python train.py --arch="convformer" --model="masked image model" --dataset="renderings of 100 made-up gadgets, each built of a few solids, in any pose" --train_examples=97500 --image_size=64 --crop_scale_min=1 --horizontal_flip=false --translate=0.12 --color_jitter=0.1 --method="simmim" --mask_ratio=0.5 --loss="l1" --norm="rmsnorm" --norm_position="pre" --activation="gelu" --mlp_ratio=4 --parallel_block=false --inner_norm=false --moe="soft" --num_experts=64 --moe_every=2 --expert_mlp_ratio=2 --slots_per_expert=2 --shared_expert=false --patch_size=[4, 4] --conv_stem=false --depths=[8, 8] --widths=[48, 96] --kernel_size=7 --residual_init="zero_last" --optimizer="adamw" --lr=0.0029 --beta1=0.9 --beta2=0.98 --eps=1e-10 --grad_clip=0.5 --ema_decay=0.999 --steps=9100 --batch_size=256 --epochs=23.9 --lr_schedule="constant" --warmup_steps=450 --weight_decay=0.09
Rows from expert 40 of block 7, named by matrix and row number. Rows with one number belong to one neuron. Each number is 50 + 10 x the weight over the matrix's rms, rounded and kept within 0 to 99. All counts start at 0.
# up: expert up (model.blocks.7.mlp.up, 64x96x48), inputs 0-47
# down: expert down (model.blocks.7.mlp.down, 64x48x96, transposed), outputs 0-47
up.26:49 48 61 57 31 41 50 62 52 47 38 50 44 56 65 59 72 65 53 37 49 53 34 44 56 53 54 05 42 56 48 75 54 40 67 26 49 42 62 65 50 57 34 50 41 52 53 41
down.26:48 58 29 53 60 50 54 34 32 40 48 51 40 56 48 42 25 35 63 56 54 47 37 48 43 50 44 66 44 37 48 37 70 53 51 63 48 56 53 29 72 59 67 51 48 47 41 61
up.27:51 51 52 49 54 54 57 53 45 58 65 50 47 43 49 54 55 54 50 57 54 55 49 56 48 49 43 36 53 51 57 45 56 51 51 58 54 47 44 46 52 51 56 52 55 48 51 61
down.27:53 52 51 39 51 51 46 51 56 46 49 50 56 60 48 42 39 53 60 48 52 52 55 57 47 47 44 55 52 58 50 47 45 57 49 43 47 45 55 58 44 57 39 43 46 52 50 44
up.28:49 49 45 33 51 51 55 55 26 60 52 49 37 54 44 50 54 52 33 39 50 56 52 55 49 49 31 60 62 37 64 43 43 46 76 70 55 41 41 63 58 54 74 64 59 46 59 51
down.28:47 52 51 58 47 52 47 60 75 53 55 47 68 40 48 23 42 56 68 62 53 47 54 63 34 45 58 48 59 77 46 38 51 57 26 34 42 58 55 37 28 51 19 50 49 59 54 50
up.29:50 33 48 38 52 52 72 49 69 50 56 48 54 56 60 49 29 23 53 46 52 58 15 42 48 49 32 37 46 53 65 51 71 50 66 80 46 49 50 63 31 61 39 57 50 47 42 49
down.29:53 66 49 53 53 51 42 56 18 63 46 51 42 53 50 30 66 77 40 47 47 40 90 65 42 48 69 65 44 56 41 50 34 51 33 24 59 55 57 30 97 41 56 45 40 52 65 37
up.30:56 58 67 37 54 47 52 38 47 45 57 55 48 54 47 49 41 49 64 79 53 52 30 65 48 47 33 52 47 51 59 35 56 53 36 47 52 53 42 27 66 56 47 56 42 50 46 51
down.30:51 51 29 64 49 54 48 47 45 44 52 52 39 67 54 54 59 60 48 43 51 50 65 40 39 48 61 56 49 43 42 66 42 53 63 51 43 42 58 81 28 45 57 56 49 51 35 46
up.31:48 45 56 59 56 53 65 52 52 48 56 47 57 40 62 52 37 43 54 41 51 64 52 38 65 52 51 31 46 55 56 72 72 56 58 55 48 49 54 60 44 64 33 53 42 52 47 49
down.31:52 59 41 47 54 45 52 55 33 59 44 51 46 69 47 36 66 58 52 48 53 41 40 57 23 47 48 57 40 42 49 39 47 47 53 55 51 46 55 40 87 57 66 52 47 48 64 45
up.32:51 53 45 48 39 51 60 68 44 52 50 50 37 47 42 50 90 49 45 45 51 54 39 56 47 50 24 36 56 34 57 45 46 40 73 60 58 41 46 65 53 42 80 59 79 54 53 48
down.32:51 52 50 38 56 55 43 46 63 46 50 51 62 51 51 42 00 54 59 58 49 45 66 61 43 48 59 59 57 85 47 41 53 59 31 40 45 58 56 39 29 65 22 42 47 58 49 59
up.33:48 40 55 34 50 46 67 41 49 55 53 54 55 72 70 54 10 47 50 33 53 55 41 34 65 46 49 43 34 60 62 74 62 56 70 66 41 44 54 87 35 91 19 46 34 41 56 46
down.33:56 57 36 73 54 50 52 56 33 62 47 51 49 42 41 29 92 59 49 46 57 45 46 59 22 45 57 54 45 34 47 57 49 52 34 43 49 50 58 18 94 33 78 63 45 49 50 39
up.34:49 43 42 37 53 54 56 54 46 49 49 50 46 41 43 45 47 41 37 46 50 62 43 50 42 50 28 64 68 26 63 36 47 40 76 68 51 46 45 46 48 49 67 62 62 57 41 51
down.34:45 48 56 57 44 49 40 62 66 65 53 49 58 49 52 38 43 64 54 55 45 37 72 61 51 51 65 52 53 84 48 44 38 53 29 33 54 59 54 53 44 40 27 43 51 57 65 43
up.35:39 57 43 60 52 61 56 58 52 53 57 43 41 40 38 45 46 53 59 38 40 57 40 52 42 60 53 51 39 45 45 58 66 54 48 42 58 47 40 51 47 37 43 47 52 44 47 52
down.35:40 48 61 45 54 52 58 55 50 57 52 46 43 44 44 55 41 50 54 51 39 48 48 52 64 59 51 42 47 63 52 39 54 50 51 62 60 50 41 46 69 58 43 41 48 43 54 60
up.36:50 53 30 44 34 50 44 60 43 47 44 49 51 55 48 42 40 42 38 44 47 45 43 49 35 53 34 69 68 29 55 33 35 39 68 67 56 46 49 39 58 56 60 54 68 55 51 50
down.36:43 42 59 53 50 53 42 58 72 65 58 48 51 35 50 48 43 54 56 58 41 53 70 56 59 44 64 48 60 69 49 52 43 48 26 46 58 68 44 52 34 34 31 48 52 54 61 46
up.37:51 53 60 44 70 47 57 52 40 65 68 52 42 48 49 58 39 61 55 57 56 54 55 54 55 42 42 32 49 53 55 50 52 56 55 57 47 51 48 57 53 64 47 55 46 42 59 58
down.37:58 49 33 65 38 51 45 44 55 35 46 53 63 61 53 31 73 48 55 43 61 51 41 50 39 42 48 55 54 53 49 62 45 54 46 46 41 47 60 48 49 43 61 50 51 55 45 44
up.38:50 30 33 27 59 61 59 37 38 58 54 48 73 63 52 53 12 34 35 34 50 50 51 40 66 50 46 73 39 45 64 41 53 72 59 81 47 49 47 64 53 64 58 49 48 30 49 48
down.38:52 59 73 69 50 45 51 63 53 67 43 53 42 27 45 19 99 64 52 51 50 48 57 63 06 51 56 47 58 62 47 45 42 34 38 28 49 45 51 36 56 42 37 74 49 59 63 37
up.39:42 27 51 56 41 58 47 45 65 47 44 46 59 62 51 55 63 53 36 56 41 55 42 49 53 53 49 51 33 55 57 45 50 48 50 48 53 45 55 39 43 40 50 53 46 51 40 44
down.39:40 55 66 44 58 47 55 53 42 59 56 48 40 38 44 59 31 55 50 54 43 45 51 53 50 59 53 47 44 63 48 38 55 49 57 63 57 49 44 53 68 60 44 54 41 39 51 60
up.40:52 52 57 43 56 54 64 48 54 47 45 49 53 41 57 49 39 43 54 56 50 65 30 52 50 50 33 49 50 42 63 54 72 52 57 58 48 51 49 39 40 53 49 57 50 45 44 55
down.40:48 49 54 54 49 45 44 57 41 55 52 51 48 79 48 48 53 63 51 46 48 37 70 50 53 52 68 51 48 66 46 49 42 53 49 44 52 47 56 53 70 56 56 39 40 50 50 44
up.41:46 22 55 50 39 55 45 46 70 42 45 47 60 66 51 51 66 56 35 61 46 55 44 48 53 54 44 46 43 46 64 43 47 41 45 36 51 41 54 40 43 34 52 61 49 59 37 45
down.41:42 58 58 49 56 46 51 52 41 58 55 49 39 36 46 56 25 53 48 52 43 39 52 58 51 58 54 51 44 69 47 33 54 52 56 62 60 52 45 61 62 55 40 46 42 41 50 58
up.42:47 48 52 53 37 49 46 47 52 39 49 48 53 51 53 38 74 40 40 47 41 52 38 46 41 52 54 53 49 37 37 53 48 35 42 33 51 39 50 51 45 30 52 54 55 54 54 51
down.42:39 59 51 26 63 54 55 51 40 59 53 44 42 49 52 57 15 53 63 52 41 48 58 58 61 56 39 49 48 56 47 38 60 61 50 61 63 54 42 43 62 50 43 29 57 43 51 65
up.43:40 40 50 56 50 53 41 49 53 40 56 45 58 53 42 52 60 51 44 58 40 58 55 50 53 55 52 41 54 58 62 45 47 53 42 60 63 40 56 49 41 59 57 62 48 46 46 57
down.43:39 53 69 44 59 51 57 59 47 60 56 45 43 42 44 62 37 52 54 50 40 51 55 53 63 57 54 40 46 58 45 42 56 55 56 66 62 49 38 45 66 60 42 43 55 44 56 59
up.44:58 54 71 61 56 42 24 52 54 40 43 57 47 32 58 54 52 65 59 57 58 37 73 43 51 47 93 47 51 76 50 53 30 57 33 37 42 62 62 24 44 47 14 38 43 57 49 44
down.44:51 45 13 52 47 53 56 44 44 51 53 54 55 58 48 62 63 42 33 37 55 58 21 34 45 53 40 54 47 10 53 63 50 49 55 50 49 45 50 84 50 35 70 65 44 46 47 45
up.45:54 52 63 42 63 48 58 49 32 57 67 51 41 39 41 44 37 48 57 66 53 47 45 57 42 45 40 45 50 53 55 44 50 45 47 53 50 46 45 52 64 64 48 60 39 51 53 58
down.45:52 51 32 59 43 57 48 52 55 35 50 49 52 74 57 32 70 58 51 47 57 60 49 51 39 42 61 48 51 43 44 62 51 60 50 51 44 49 57 55 35 41 50 54 59 50 48 46
up.46:55 57 59 52 68 57 38 49 57 46 54 52 50 31 49 56 42 63 56 56 55 52 72 51 52 49 55 45 47 69 55 51 38 59 52 62 49 56 50 33 50 48 44 39 54 49 52 47
down.46:54 44 33 58 44 46 50 49 48 55 50 56 68 56 49 59 67 50 37 43 56 52 32 41 42 52 45 50 52 19 55 58 43 49 48 42 44 39 54 78 39 42 51 63 46 49 43 46
up.47:48 21 45 53 43 66 48 47 67 50 46 45 62 64 49 56 72 48 36 54 45 48 40 50 53 52 57 52 32 55 52 45 49 38 46 51 51 47 56 41 46 30 59 50 44 50 43 48
down.47:40 60 67 39 57 45 54 53 36 55 55 49 40 21 49 54 24 56 48 55 41 48 52 56 47 59 44 51 44 60 55 33 53 52 56 48 59 45 45 55 60 59 39 55 42 41 53 59
up.48:41 52 49 57 55 50 45 60 50 49 53 49 47 43 42 48 56 53 49 51 38 60 55 53 53 65 58 46 47 42 59 44 57 55 47 45 61 57 53 49 45 46 50 57 54 55 44 48
down.48:40 54 68 45 57 52 57 57 47 60 58 42 41 43 44 59 40 54 56 49 42 51 56 53 63 57 53 43 45 59 45 42 58 54 57 67 61 53 41 44 66 60 41 42 57 42 56 61
up.49:48 61 47 45 37 44 58 55 28 53 43 51 42 46 43 36 36 45 73 56 43 40 49 59 30 52 46 59 57 32 39 49 48 37 41 41 54 49 48 45 59 56 42 57 59 58 45 53
down.49:40 49 61 49 56 54 48 59 64 45 55 43 48 61 56 66 55 48 48 54 44 60 55 44 82 37 57 34 54 52 44 65 60 55 54 66 59 58 40 52 48 51 57 39 58 43 54 58
up.50:49 40 47 57 37 51 41 53 54 50 55 51 49 60 45 53 91 47 48 50 49 47 54 49 48 48 63 41 53 54 39 35 33 29 43 27 52 49 59 39 58 27 55 42 50 62 52 47
down.50:47 61 38 24 59 58 55 26 46 42 50 53 46 29 60 50 11 42 42 51 45 58 43 46 47 53 21 65 44 40 55 40 54 59 53 49 49 54 47 64 12 53 40 54 49 43 44 57
up.51:48 61 46 55 70 44 33 56 27 55 50 50 52 38 45 56 38 63 50 50 49 40 80 48 56 49 76 59 45 68 37 49 29 58 24 28 55 59 55 48 55 53 53 42 43 43 66 49
down.51:52 36 47 53 46 54 58 47 65 43 52 49 50 53 51 48 75 34 46 51 54 66 21 54 39 46 32 39 56 21 57 63 60 43 52 66 47 40 43 56 24 48 51 58 57 50 44 52
up.52:39 44 47 52 52 51 42 46 44 45 55 44 53 46 46 54 55 45 43 56 40 59 44 50 50 56 54 53 52 53 52 53 44 48 48 53 64 43 55 53 45 51 54 56 51 48 42 53
down.52:41 53 69 41 61 50 56 58 47 59 59 42 43 42 43 61 39 52 56 50 40 50 54 53 59 58 53 40 46 57 47 40 56 53 54 65 61 51 38 45 65 59 40 43 55 43 53 61
up.53:46 35 48 57 42 53 42 49 46 46 52 48 56 50 52 51 77 40 39 41 41 50 49 47 49 50 59 52 49 41 37 51 40 37 48 34 50 49 55 52 53 24 51 42 46 51 62 48
down.53:41 63 53 24 59 55 55 46 51 56 54 44 46 35 51 47 22 48 54 52 44 54 38 54 50 57 33 49 45 54 59 34 58 56 48 50 59 50 39 41 42 57 40 51 57 46 51 60
up.54:53 49 57 58 47 47 46 60 35 53 59 51 29 31 43 45 80 72 42 58 49 50 69 61 50 49 35 33 73 42 44 57 52 25 65 29 54 42 52 53 57 42 65 48 59 67 58 53
down.54:51 58 38 35 53 54 47 44 67 33 56 48 64 62 54 51 17 30 62 57 56 53 40 44 51 48 40 51 42 62 49 41 51 69 39 64 39 54 53 49 18 56 38 41 59 47 45 55
up.55:49 47 56 48 66 53 69 58 34 58 63 49 38 28 43 63 60 48 50 52 52 62 51 57 53 47 38 37 52 39 47 56 71 45 58 45 50 45 50 63 55 48 76 61 53 51 62 57
down.55:50 58 50 34 45 54 48 52 58 33 48 47 60 69 51 29 38 55 67 57 56 45 49 56 41 45 42 52 49 75 53 42 53 57 45 47 41 48 53 34 35 69 35 38 50 57 45 55
up.56:44 25 49 46 41 56 46 43 53 53 41 47 62 77 51 64 61 48 32 37 45 48 38 44 57 53 60 65 36 51 55 47 42 42 48 45 52 45 48 51 51 30 54 50 45 46 47 40
down.56:44 58 60 45 56 48 56 52 47 60 54 47 39 13 44 47 40 57 50 57 46 43 50 60 40 58 45 50 47 53 54 34 61 52 54 51 55 48 47 42 53 65 41 66 37 44 49 62
up.57:49 51 41 38 54 46 65 52 36 53 53 49 47 25 43 59 60 35 51 60 49 52 37 63 44 48 33 51 56 29 42 42 61 32 56 41 48 47 49 62 59 52 74 62 62 49 58 54
down.57:47 54 62 43 44 57 45 51 61 42 51 46 54 69 54 28 29 63 61 55 51 50 66 52 47 45 47 51 51 84 54 46 53 58 42 50 49 50 51 34 27 50 31 36 52 58 45 50
up.58:52 54 49 33 41 51 45 44 65 46 50 51 57 92 46 40 44 55 56 59 51 45 29 58 36 50 61 60 39 51 52 31 47 54 36 62 54 49 46 27 53 51 39 47 45 50 39 49
down.58:49 42 51 64 52 53 51 46 39 48 49 52 39 24 52 71 54 50 47 47 45 55 64 45 64 51 55 51 56 43 48 60 47 49 58 38 52 53 49 67 49 37 58 54 46 45 46 50
up.59:49 39 53 56 45 62 43 46 67 43 37 47 68 39 50 53 61 52 40 49 43 52 63 43 64 55 53 48 44 54 61 49 47 67 56 57 51 57 54 42 45 42 59 45 58 54 49 44
down.59:46 50 65 45 53 42 53 55 50 65 54 54 50 40 45 57 36 51 47 51 47 44 43 47 53 58 51 47 48 62 54 38 48 44 57 59 52 46 44 55 63 59 38 59 43 45 50 52
up.60:50 57 60 32 54 52 48 45 79 30 47 48 61 59 55 38 27 38 64 69 53 58 31 59 42 53 46 76 47 56 59 39 61 60 42 54 50 54 47 18 42 58 32 47 39 51 38 48
down.60:47 40 45 70 52 48 49 49 32 59 51 55 42 60 55 69 72 62 40 45 45 40 65 38 62 52 69 42 49 41 47 60 38 47 55 46 56 49 49 72 63 29 67 54 47 41 47 44
up.61:54 65 51 51 39 52 55 61 48 54 43 51 38 60 54 50 87 69 45 41 49 59 52 55 46 49 43 43 54 48 61 48 40 48 60 59 60 44 43 40 50 48 54 54 64 46 43 46
down.61:47 38 46 47 54 46 41 43 61 49 55 52 67 50 43 68 11 43 61 63 46 43 51 50 54 52 54 55 59 54 44 53 57 58 46 48 50 54 58 57 37 62 48 49 43 49 50 57
up.62:48 55 51 45 41 47 56 53 42 53 52 51 46 53 39 46 40 48 66 69 47 40 42 63 36 49 44 58 52 45 47 44 56 40 32 50 54 48 43 52 54 57 39 60 53 55 41 59
down.62:46 47 64 47 50 52 52 55 54 43 51 47 45 53 56 60 49 52 47 47 48 55 57 44 76 43 62 39 54 51 46 60 55 54 59 61 59 59 43 51 57 47 56 39 55 46 56 51
up.63:47 53 44 52 38 45 52 55 46 47 44 48 50 42 49 40 43 44 54 50 42 44 46 46 25 53 53 57 59 30 36 49 46 40 38 33 51 44 51 39 45 47 39 51 58 57 48 54
down.63:39 48 68 39 55 52 53 56 57 51 54 43 41 54 51 63 51 47 51 52 42 51 58 51 82 48 51 39 49 58 43 49 56 52 57 64 60 61 37 50 66 49 54 36 58 42 58 57
up.64:44 50 38 51 37 46 46 52 44 41 46 47 55 49 52 41 58 39 44 43 43 45 44 45 36 54 57 59 50 29 27 52 42 37 42 28 52 42 52 49 53 35 46 47 54 51 58 52
down.64:38 54 62 28 60 60 56 52 54 55 58 40 37 44 52 56 42 48 60 48 36 61 57 62 65 54 35 42 50 59 47 39 60 54 48 68 65 54 33 47 53 51 44 38 67 43 59 63
up.65:52 49 33 40 34 49 60 55 31 60 59 46 50 44 42 57 62 29 30 43 47 44 50 45 49 48 47 52 47 50 34 32 37 45 53 59 51 52 51 68 60 42 76 55 62 50 63 53
down.65:51 56 62 36 51 61 50 43 65 48 49 48 49 36 54 20 36 52 62 51 50 65 53 68 31 45 37 57 61 56 53 45 53 53 39 36 49 53 45 38 27 50 16 56 57 60 53 49
up.66:50 39 50 56 57 65 47 44 66 44 48 47 67 35 53 54 54 47 50 47 52 52 63 45 60 54 64 39 42 65 50 51 52 55 56 58 49 57 59 43 49 40 40 41 52 50 48 48
down.66:50 57 52 46 46 39 53 52 39 63 49 57 48 39 48 49 47 52 43 43 49 53 41 44 34 58 42 57 45 34 53 37 42 47 56 52 52 41 47 61 63 55 49 66 45 47 54 46
up.67:52 48 55 53 61 55 40 55 51 46 52 48 54 41 50 56 60 46 63 42 50 43 60 42 58 52 78 31 42 69 39 58 49 54 42 38 46 57 60 47 51 44 37 38 44 48 58 47
down.67:52 57 32 46 48 51 60 37 40 47 46 53 47 51 52 46 42 46 46 48 51 63 30 42 34 52 27 60 45 20 55 44 57 45 59 50 47 44 47 49 52 56 58 59 52 54 45 58
up.68:46 61 51 56 39 50 33 46 41 46 41 53 60 68 36 51 53 64 49 41 49 44 52 63 44 51 55 70 43 26 47 39 29 67 44 52 56 57 41 34 57 47 72 41 61 40 51 49
down.68:49 40 52 48 49 48 53 54 77 51 54 48 44 28 51 69 50 45 53 54 48 47 57 40 64 54 51 43 64 72 50 60 54 40 51 51 49 44 53 61 25 45 39 51 47 55 38 53
up.69:49 36 43 46 53 53 48 60 55 52 60 49 40 41 43 50 60 48 29 43 51 55 67 44 46 51 41 62 68 39 54 37 42 47 74 64 53 47 46 52 55 42 68 59 58 64 49 50
down.69:48 52 54 46 44 53 47 60 65 66 51 50 66 37 50 31 42 53 54 54 48 50 51 66 45 50 56 52 52 74 52 40 36 56 30 35 51 61 52 59 34 44 18 54 55 55 70 42
up.70:51 42 62 54 50 47 72 69 41 59 61 47 49 23 59 61 62 57 59 48 55 50 37 48 60 46 44 00 35 50 43 71 61 36 49 14 42 37 59 65 55 77 26 54 25 61 50 50
down.70:53 60 31 48 52 53 52 26 29 26 44 52 33 83 55 29 42 46 64 51 59 54 38 44 28 44 42 62 35 49 50 37 65 55 55 56 45 48 56 39 64 42 75 54 52 45 51 54
up.71:51 38 58 44 50 52 43 38 58 43 42 49 79 52 58 59 52 50 43 48 51 60 42 38 70 53 63 46 32 61 69 46 45 57 56 49 47 50 59 30 47 47 34 48 47 50 42 43
down.71:49 52 32 61 50 46 54 48 39 57 47 55 34 42 44 47 54 57 48 45 52 45 49 51 13 62 45 60 45 41 52 45 47 48 55 45 49 43 54 64 57 50 55 65 40 45 43 53
up.72:50 43 48 45 41 46 57 36 55 52 68 52 50 59 36 51 73 40 48 57 51 53 38 60 50 49 52 49 46 35 34 34 50 34 38 43 48 48 42 42 65 43 73 54 50 62 47 51
down.72:53 63 44 38 53 61 50 42 51 37 44 48 41 35 59 37 34 58 59 51 50 44 61 49 43 51 35 57 49 71 53 35 51 58 54 39 41 48 58 53 13 46 33 45 53 55 47 54
up.73:50 43 58 42 50 49 52 38 81 50 58 51 68 63 50 46 36 36 61 66 53 48 04 56 47 48 46 43 42 39 44 40 79 41 45 40 40 50 50 32 47 44 36 53 43 60 44 51
down.73:49 58 46 44 45 54 54 44 17 41 44 51 18 49 55 60 54 66 44 46 48 50 88 36 51 52 60 61 40 59 54 55 40 53 58 45 58 53 53 55 61 40 68 40 50 46 42 46
up.74:40 43 49 55 53 53 44 47 49 45 55 45 51 54 44 47 56 44 43 62 40 57 46 54 47 57 51 57 46 52 53 47 46 49 47 57 63 47 61 49 46 52 59 58 48 47 45 53
down.74:38 55 71 44 58 51 55 57 47 60 55 45 44 45 43 58 36 53 55 55 40 48 56 55 63 58 54 42 46 58 47 41 56 53 52 63 58 51 40 48 63 58 41 45 56 41 54 56
up.75:46 60 47 59 55 54 45 59 34 51 25 51 36 41 36 42 68 65 51 48 49 57 74 56 47 50 34 80 55 36 59 48 43 68 56 65 60 56 49 43 54 36 83 44 70 47 59 45
down.75:47 35 57 48 51 43 46 63 89 48 58 48 79 57 49 72 44 44 47 58 45 40 42 47 59 52 68 33 66 77 50 58 46 45 38 43 43 40 52 59 24 68 19 55 48 57 37 53
up.76:50 56 52 47 52 59 61 50 57 50 55 49 52 71 50 55 68 48 56 47 54 58 47 57 57 50 48 35 45 61 58 47 52 66 44 62 54 49 46 53 50 62 45 46 51 41 43 48
down.76:58 47 38 54 58 46 46 51 34 48 47 52 55 38 50 46 35 58 52 45 50 41 48 49 37 51 46 55 54 51 44 50 49 45 62 36 46 44 62 47 59 62 58 56 35 51 51 51
up.77:47 56 43 46 37 46 55 55 41 47 50 49 54 44 53 38 38 46 53 51 44 44 45 43 26 48 53 54 60 22 33 47 39 32 41 39 50 40 47 39 48 56 37 56 51 57 45 54
down.77:43 48 61 39 53 57 50 54 59 52 55 45 39 56 51 61 55 45 54 54 43 54 64 57 81 40 47 41 49 59 45 53 59 56 54 58 62 64 39 52 61 35 59 33 61 43 64 53
up.78:48 54 48 42 45 54 58 44 23 57 28 49 38 53 41 45 47 47 59 49 48 50 45 61 42 49 39 70 51 38 67 45 34 57 47 65 54 45 47 49 57 61 58 56 55 45 51 47
down.78:45 44 52 66 52 48 42 62 71 40 57 49 60 54 53 44 51 58 45 62 45 49 51 43 49 47 70 36 59 71 43 61 60 45 40 41 43 48 53 48 46 54 37 64 48 55 44 51
up.79:45 49 46 48 53 60 56 67 43 63 64 36 47 35 54 56 75 40 40 33 43 55 44 47 47 51 53 36 42 37 31 64 51 35 50 24 55 49 52 62 53 19 42 44 48 43 55 47
down.79:43 55 60 27 52 60 54 43 49 48 52 42 54 48 51 42 28 47 63 58 39 57 42 59 51 60 30 53 45 61 58 26 59 58 45 50 60 47 39 34 53 59 37 40 54 45 60 63
up.80:51 56 56 46 64 50 54 48 38 57 65 51 46 53 43 55 38 61 58 64 57 46 48 61 45 45 44 42 44 59 54 45 50 55 46 58 47 52 46 52 59 63 43 53 47 43 51 60
down.80:57 42 39 64 44 53 46 49 56 34 48 51 51 57 56 40 77 49 46 40 56 58 47 43 49 41 52 51 56 40 44 70 45 51 57 46 43 48 57 58 39 40 62 51 53 53 44 43
up.81:54 56 61 55 44 47 30 69 43 49 52 47 25 27 52 40 76 68 44 53 50 40 79 52 42 49 45 42 75 61 53 51 30 38 56 41 56 51 57 36 53 51 39 53 52 63 54 49
down.81:51 36 24 52 49 55 48 39 62 51 57 55 78 62 47 59 24 30 46 57 52 66 25 49 58 47 50 51 48 26 44 48 52 63 37 66 49 53 45 74 35 36 54 53 57 40 57 53
up.82:51 67 65 65 63 51 40 49 46 43 48 53 44 44 39 53 83 72 68 67 53 53 66 71 47 47 51 48 52 40 49 51 48 55 21 26 56 55 45 20 63 44 65 48 51 53 53 48
down.82:53 43 29 43 50 50 51 43 58 36 56 50 58 71 58 71 31 39 49 54 50 44 40 27 65 53 42 43 53 62 49 55 50 45 69 65 39 38 56 79 14 61 54 40 48 47 32 61
up.83:52 55 56 60 39 51 45 67 35 61 48 54 31 68 45 56 99 71 44 40 52 46 57 57 48 48 46 16 60 43 48 51 42 39 60 39 59 44 53 57 59 38 68 52 66 58 60 47
down.83:51 49 26 32 58 55 50 35 64 27 56 47 63 37 55 47 00 27 59 59 55 58 45 49 46 49 30 62 54 70 48 39 61 58 41 51 43 56 60 45 18 74 39 45 47 53 43 64
up.84:48 57 38 49 35 44 54 57 37 52 44 46 52 49 49 44 40 42 54 47 46 41 47 47 25 53 54 56 59 19 35 51 36 34 44 42 52 43 47 42 52 54 41 54 62 56 49 55
down.84:42 48 64 38 56 57 51 57 66 48 56 42 42 50 51 58 53 49 53 54 41 55 62 54 81 38 48 41 51 65 44 49 60 53 50 61 63 61 39 45 54 43 51 36 59 47 62 52
up.85:41 44 50 54 54 51 42 48 49 41 54 43 55 51 45 50 56 45 44 59 41 57 47 51 48 58 54 50 53 55 57 50 45 51 47 61 64 43 55 49 42 57 57 60 49 47 47 57
down.85:39 51 69 45 60 53 59 60 48 60 57 44 41 43 43 60 38 53 55 51 42 51 57 52 61 57 52 41 45 58 46 40 56 53 54 65 62 51 40 45 64 60 41 46 53 42 57 59
up.86:54 49 48 53 58 59 42 55 69 41 49 48 55 38 51 43 49 58 50 47 51 55 67 50 56 53 48 39 59 59 55 58 51 61 60 49 51 50 52 42 44 43 50 50 53 53 47 46
down.86:50 47 55 55 48 36 53 53 45 62 53 54 57 56 49 58 57 47 46 46 51 45 45 43 49 56 53 53 46 48 46 39 46 47 52 61 54 49 47 64 56 55 50 48 47 44 56 47
up.87:49 47 58 47 55 46 56 72 31 67 66 48 28 33 47 45 65 60 52 56 49 40 67 51 42 44 45 37 63 41 32 46 38 30 52 36 48 41 58 54 52 52 56 62 46 69 63 54
down.87:49 52 33 41 46 62 49 40 63 23 53 48 62 65 54 34 39 39 50 59 58 66 38 61 51 41 38 50 47 56 51 43 61 69 38 46 48 56 48 52 33 45 44 37 69 48 57 54
up.88:52 44 41 51 30 49 55 49 52 50 57 52 49 65 34 56 81 48 51 57 52 46 24 57 41 50 43 27 52 30 49 24 47 37 50 52 53 42 51 39 58 32 74 49 70 61 46 53
down.88:49 59 53 28 56 55 46 38 58 38 46 50 37 25 59 47 06 53 56 54 43 50 77 56 55 52 46 70 53 79 49 46 48 53 45 35 51 57 51 56 18 55 25 49 47 54 43 54
up.89:49 61 55 48 59 49 51 56 52 41 38 49 62 23 60 43 25 43 51 52 48 66 41 48 55 50 29 70 53 43 71 58 63 71 54 39 55 48 50 34 45 57 51 60 47 44 37 46
down.89:43 34 54 57 48 44 45 57 42 60 50 51 42 90 48 60 70 56 51 55 46 36 59 50 47 52 80 41 48 55 46 59 43 38 51 62 51 53 50 59 58 53 58 49 45 49 55 51
up.90:46 44 42 42 39 51 37 49 40 40 49 39 64 49 52 44 61 41 30 44 41 45 43 48 40 53 47 59 59 32 36 53 36 38 44 38 61 32 56 46 54 40 56 48 55 54 55 54
down.90:36 56 60 37 61 57 59 56 53 59 58 41 45 37 48 47 32 52 61 50 39 58 59 60 55 55 41 43 48 58 45 31 58 57 50 65 62 53 39 51 53 55 38 41 59 41 58 63
up.91:53 50 69 54 59 51 39 56 47 49 50 51 34 55 44 34 52 64 72 71 52 36 47 65 35 48 66 44 56 52 46 42 47 44 43 39 52 54 52 19 48 46 29 45 43 65 52 50
down.91:46 45 26 55 48 51 50 39 48 38 54 52 52 51 55 68 56 43 39 47 51 64 44 30 65 48 51 48 45 37 50 60 49 56 51 52 51 45 50 78 51 46 67 58 54 41 41 48
up.92:51 55 62 55 48 37 37 54 33 47 46 48 38 58 56 48 39 54 65 50 48 37 63 48 42 49 75 55 47 63 38 61 41 39 21 21 46 52 56 49 49 56 25 44 36 51 61 45
down.92:50 49 19 53 48 59 58 37 52 42 50 50 47 55 50 61 67 39 40 54 53 66 18 43 61 45 33 44 51 05 51 58 62 52 59 62 49 49 42 48 55 39 81 57 58 47 39 59